Weights of a small self-supervised image encoder.
Model: 32-pixel images, patch size [2, 2].
Training: adam_atan2 at rate 0.00096, 23100 steps, batches of 256.
Data: trained on rendered scenes of toy objects such as cars, trees, mugs and chairs, 30.3 epochs.
Rows from block 9 of a small self-supervised image encoder, named by matrix and row number. Rows with one number within an expert belong to one neuron, the router's apart. Each number is 128 + 32 x the weight over its row's rms, rounded and kept within 0 to 255. All counts start at 0. Numbers have three digits each.
Before each expert's rows are labels from the 100 images, of 14848, where the router gives the expert most weight on average: "top examples" is what is common among them. Only what is clearly more common there than usual is listed. The data: rendered scenes of toy objects such as cars, trees, mugs and chairs.
# router: router (model.blocks.9.mlp.router.weight, 8x256), inputs 0-127
# up: expert up (model.blocks.9.mlp.up, 8x128x256), inputs 0-127
# down: expert down (model.blocks.9.mlp.down, 8x256x128, transposed), outputs 0-127

# expert 3
top examples: count: one
router.3:118180123072094154158140155149102163122105128195138145119087103179167139144137098179181122189131123130180095171105090224137112136203102098159157117170115181157136098098139124075193121147117162110141177161114129116123122155161091091172124116176068116120156140149086113176139145141171173146111090067078112154118119122109144164142111058089107085125138096157093154157122183145168116092150
up.7:082125161118102131119110140154150164135110132128067097136113119147102138153172113013117150147118108098146110158127122136178145086119132142112069104162125066080150131146181131163099152055116092163040129071082150130081155110125173096116181119129133113152089080102125128100111130096073123097116137147144137069163126161122068119168175123146114106079100155101198112142110099142125146171107
down.7:110139133113096087141135135124181090165122150145103124152186132129112115117144156065129128118131113104172170137083187069082093167089118217119122095163204084101167108112114091109096084117168103115110145059128122107109153099100140118093130141162113105107098111176125132178201098207109127123090196152120156118172129171189126102140140127114137130132084156171166147109150138123160148153093
up.8:118177138141160161100085083125090151114154159111115152148128087144097009086113163139097197146168081087120126086155088101132111144117170166122153091140182105084146097164179135146084123092185111147084098136133095100078145127137131103111208111146125110074074133165149134135130120213116141077123124152064178093070169115144089136138091131158082116163075179114121157163148109016128175156130
down.8:061137056137160104126159140150111107145101106147167107163146164101110158124099112160070125127090152176101120115096087102152099095113145109185129206138146128199083183136057127142129111153119141098139110102082180148160132095143108109116142103113111103125159102123158165085073157075124144114136088146121140103110130167070130174084125220180121157142121113130121152126100135069123142079154
up.9:132118092153127169092130102107161124175155192080136147141158095071151075133189160086147124151125131165116170106149111095079163116103145173102070098083147071101090205169116169124104114120144090163137140149145128094117131193143101117109146115088153107093142165115193169157084186130171145113161132130191100097143166104178089088112092144122156182124122145144143074094106087100150143204077
down.9:074170092095093140098172106142077116123152130147149142175144062117128104113111119114174177122135157068116140083130114087118093143089117209107179087109133154126196072113102108070138141097099118084143162060095136130100144173145147153121126107128120140139135156122071142139125167140111107120096115141143104128153157183103139145195084152072092167122082176128149144187121148127178110182099
up.10:086164191110110079117118133129101079155139153123121095177145208160098139148156168102105123138120156118142053129116140117104079181073127156118147074127119119131108129106129128146120096151171105115091156074138186091096122161142172181123104101121090110125155142145072141174106081116161141117110138098155158144155147142097106149105160120159164147075089133131146129142079088169134103125140
down.10:135132183120175136144120128133170175179123131114059165133132132135100103127223155108176123163098124078106110133144122166143148046118136147156087155112079091127140152191155073167092099102088154072084080202121106138140146179147155150138122131125116124127064159124173129111127061125061110083150149154140114117168201104115149112155117059145124103134175135138153118131200120146149115100128
up.11:130186147141148144128066110117113158101108123137085155160111041121081079103125166100123175162190118085118099107141092084138116209098178141135151089169149098108144082135168133172083105092188103164144129136146096138101147146107137090099179143152106128103079102182114137148124086176107124083107129167092195094085143135148082121105147097200096127164105167112088176185160131048082158138148
down.11:099147090075100086170155147130070087155142107137158126139136142112135129171103105179103106115112154201092147097132103139146135092132119113150135149142154124142110127146058109132123159177112171144171118098107143131206117081178074122139152097111178095104125136081142143113121193055142145131163110127126108128117041128108130188155081186205106191121124120195123108134121164069101144066151

# expert 5
top examples: count: one
router.5:134148131217218140153099131167118157137090110083088134160087111095106167111137112120126101144166088111068099087097100114119151103107153122167123187133134136112141150142148121201127153112125145133120097103145122150067149119098116127163136161154079142140149142097153158094104152129174098129190111059126144088099135156070120085092140041149134135092145138060118139137086082089110147136135
up.7:146186114075100140088115107079083088150132183138118177151172175086103045109164156086132115161128167120149093152141128152044121103133122194118158131113184119113158135132076116114130117125148093125103177104119147068153161153164142140130109116150120080096187179110150127157171097113114185094171161165116134159116146099165167108147048130137182176124144151192143126105083157098148134169119
down.7:123119092139171138108057103138082113081182166100115131183154105100131061063104176125102124109133134129101156075131093058124167157117131190135146134076156074114105160119129117171109178168136090148094111064127158052091115110118137183119163112119128108091120110124124175068039160120101153147083186169107138104115132091149106112105113144190141145152143128118165115097162147104160085187120
up.8:153146106129096138063115066103115116111157166110179165161154152151178083089130194091078153132115162128148136140126140126095115138141097166121113139121133112105136100126109152101168145125190089138080181089091116074108156161149130075159119096138145111112167187174130139145125127166137178110082135132080115148115166121192190108135044148140122106124119119161166123048129168100171132165137
down.8:138126140179176183162127093126094105069126119108128144114220127153196107107104162157092124138141099096143119039113124129104160146062117187142116102132177170107113114120143113143118175157107171100160087080186097099084099073150127172126148126115111163150096151119156132122176221087097142157176152124080138113084107105096154135109146154157151095120114106090087115168127120104151113175119
up.9:162158120075085186089116131127107106096122147086103204131215097120131101112105134097086092173106136101140155121134118177115193078179099129144171072095107120113155150132149089174149136135102134122112122141139148084137121122130110088133192154093166114115127204088189150090102175089122179125196144152139087107169094123153150131130068108179152158101098098168136039060138095060105079178138
down.9:160122199132141105157091112125165135183155176111127101151130134099112106106211159133175160082128138117122219087141130109124098115091179124143107184110068092129114112110154137143071130122138098163079130118128085128156126192076142089133102121137123174148073137078128133114164060165105085104164167164166130136130182158147173148091188073133126047115102145134179140152171138127131135137120
up.10:123125059109061143164124116092064086119114120135119140160175136103140119035127110144160099153073169172145149163125138138100169067105105131141118156150104131144104153112089112153188153131122099150106131125109155071212153092175056136136100093067176102128148143107173133103122133059070159134102152196150136093105118102180139131117097135188157125122155113148127127092155161086154084128159
down.10:149092149121171074163090155128097101065133085117147162118122079120134140093081143072153163105094105154121139115104141132150154126110126152151151124154122086056129081069108155213130199128125094168117096073149121182098105129100104188145135169098135092141165131079091176093107188145095086121128140093124123083157114082106111143104142116170122102040133150102109144188080108103119088150101
up.11:176154140101083139117161104104156135140180201136125104155127145097119087121119132156135142086104159205175132131220130128096104150112180136084119067082142126118100123112143143085096143153144105076137154135147104061169116126170173141154118093135134091114165107135113124219158144168174180157121190123112099180123139140137198143137091176121159154130074113154109101124147158160136113144134
down.11:157152101088125139187144168069128070107092133113127129098168108147153079103099131099072117199147085121113156111147145140093143136128102107091125185142121142167050146156103090110172139137113138126127126152139100080152147113154107146142085135113130166167132132144151078136116205074121153178172158155140175162126123092118138174178120128152141165129152151153145158126156141118165081135126

# expert 2
top examples: count: one
router.2:137135123167173131078179092125101104108137135114138165091205137089131118133117151132152154161122144104122180105139147124111134109142180207091145132125142131049107141140145193144106101062096142152195097119154123144141110092115046143101134132097138132136094142094133125091159074080109110127149172153181133083162123051111163134088127129143151090118144131109111114154100199096100098161080
up.7:145139172105085060013171113118151186130126142103145127134132172081156147111106168164077121061168113142096117124134120127110105133123155150142149128041136098186084105106122102074201181151113125130153136077150147134125127119104138147126118153133119133110138178125030149151121141136130131127142104125140081182108146103164169097088118179139122183087123129132125087080150159102113197108132
down.7:135150090159163150120110175135143097159086141172149143093136111148176124147101085157131100160089108058135076144106074171152179105144135165138077176191152166099129114160127157169073083080110162103141102115148079118104108114172130131123179122156167146100171083133148133129106146119092118102145134161152158116161111153129082160170115081140097111098157079103147116204102074141151129159101
up.8:189130077089083167146136150134144135104132185137135116200106098148071116114117054144127120103131168188132106191175157112086126078141155100148160120104104093146155122117112108176126185169162085128083167134109139076180174160103167131157147101119129060123163121170112136128134138147174193138125119065122117131106134117143082133125088112139105170146109157079090149095149135098077166152184
down.8:070119113132110141095163175133202157141084090139143171125127116166182148102116152083083142123141122151128123176116109189120145146137107075136090133106092139153183147178148118155172170157152181093125150123129075166077125157133161131128148138149145153158212148113106125137125157069169095188159094080107141132176125122118129079123150121093062140096108128058087106121131076164158160092146
up.9:092147136162113125151112099139092138145168147056094140168108155124113120136078145119053099115154072172156141168134095107104104123153119145099134047157119087131120100133131104106086144203177125117139130162117169068138161120156133125176094146153130093148121155178068106145149111145136113121140168131143130111054132121147110096134125117169139177127112156095184111119119193127090174161240
down.9:189117152129187115133143146173094164142145140117120077156099131106142155161114159081102132110170107170117127134068121133086168126168136100110120118120140092073128049138181094121113201130085120084157179117163139099123122098170087090134078159186092100162131136107059091186177140110111130128119204127178088133103091065115127078182054126119073165130123163135137083153143116174127131139101
up.10:110134148172235141042176103138115101148121116172133144127131146133180164092167099169059139146172071083041093089205114117153126085098125163146050140142089149127102107174163111109157104101111133133056120104091088131091126106166112129128116096151149155142134119158114133113059113111136133154153153144103108141149193122141149116204126143148118174151120129086177107122133099105167216123123
down.10:122102090124065121128134172116186129113121120136165124089111167115149134124200101066130110139157095134133125116134093156123110122121108150151080129147109182185131190169127193158145078115178160136087139125124150137114136123143153137134154097096156109098149103142134129138146138136094133195175131203074102159146145140160107161080149128089169134123123083116162077060089119103130133116126
up.11:186132132100015123072158171122066106109126098171068117126140147165209162105127118182109125118160142133142101137159131164108154086167103154109118097116123123156160080047128160145164207114103098164130148094132112139135148127163115170147080128121144147135160159095057114137108122108129150135118144114124115159189113143211189097165107175154085118082189113148106089111128071134115118148131
down.11:120159118146140145141083115080132127128132148149082097083094110148098074123119085181106120162141126115125154088163091048127149090105112205102082195168107151108109184151109118113131072087123085158148091132139122103138170154114109171086147107139109189117157089119152101118105128112130105145135128180102149149105126161133107153134165117125159133155119117156129120154156143144137158182081

# expert 0
top examples: count: three; house
router.0:077129115117068114078168172108146137149123098148075093120110095113067111122189138117127179090108103128125104114117131107200117148183103087187123081098136099150137072142100162124103158113164085151063113161088154149120145093113226147100141117111170140088152088148118154115149116131062085098128123197112110141132143131191115086140132169099105205138129096146158105141141110178151175153096
up.7:114164140208140180084124116166121127123147142122126123069128123145098123154144159124104124143107136097176129126146126157134114102142150141126141117148172105038084098153106135089140161071092131116160089069126112128101152096150138113139176122066187115188122127128089114130157123059104122115166158157104091098128135089066126075129121084103101097117116059066156103161117102148152155191039
down.7:111125132140154087168143091112084176094136092190173180116138202134155129122097109115164131112154152106065112130120114102164098120120173128157183120079115165167140180098178069122145110114105192078161079106140101123180117109138079089078099142116136147147087132104164142093087129128129118177088049141112132114138176133112121132116133120154120097149180130101097125124170149103094085138183
up.8:153179065118124095098144171080134091131122251142154131106138101098138137139085088173147115149134144165088108167126119105098143089127139149167153143086080096139071114102094165125108121142114067086153128124184140076112091144144104163100125143102118074081189103141114196167096108117125153205148169122181059194168185100151094210105124117169128163085145108111131104193130135130104119145136
down.8:073104100144045112149090102093160156106117103097128174135121145095158085139110165068118173099134177147166203121158125099151189189099099108123169110156122181144173149156168138081109128139173140138144068186108099079129176139082203108202129103081133146186127121113159110143121102157149097130123132108135140055110096151124143088043136155130110140129149186110122097173112108114113160152107
up.9:105124075092096148165153139117132061086083122178059199093145173092100092094146097130130072147167113215154080137146134118113148060133107134139133147148073111147099199113127137101152062205115106115105108184124169130165133132102122178103162148056163084126154116137228121167175146110183146121161066140091141110085140094101125116121115139136172183153125109136113155081128082124038098158157
down.9:002117135106054125101120088117132158094111110144154078105093063126071138166132112052113172113154128085101122101113109089163106145124129110114086120118080118086121099136123196155137133060148136087110157177091178161099142110131133174077175123129105141095072136122113154098137115131074134126104101200170146108180127148103166146076160104102123107118115109098133140180109096128135158125130
up.10:131102121135095122059118136159163118137095105154114138120183184170156123089144091138154110115160183227150136123132209148115080094148080125106129174139051127152125138107134172120113127163144083144072134139093151129170130111128140144167132051108140136118128121147140085087167154115181170124077065094112134159044122186135151109076190163122116149146185146159084210122139108166062123118169
down.10:069137090149048154114067110180152068117157163148102111138163078114097153147115074081157131130175109116095128079095161159109105110098156134102187138075137131151126156135143182140140107050132126080145118200077163066076116115114150137122141105215067161101093149134164106096154135148087149139122134175155123141178134068132104122085101089130145114157131137123122094111073089106148153164130
up.11:114120141186149128159121079143126117124167129104109115127086093145136112105076163125156129093124147110184136121097108141119097086129107151079098178148114104011129097150085108142094205114120097123103148139124161134167149115122144177132142152136122140171123138073135091118140165130139157107089126121104136144134104075136157127132136133148125059075135103118177158156091148160173083156072
down.11:107112170154144147178122058078106145109143078144133160112113217128080092120106115169158087117121116123119147147179094112176124125112156098124053103148168139128139134157101103158130113122135196098162085143167077164211101049115116128148121109107116159130094124110140127091118144119105116157120073144086109072102097095089151172122084121105164123156110059111110136072212140136136129090146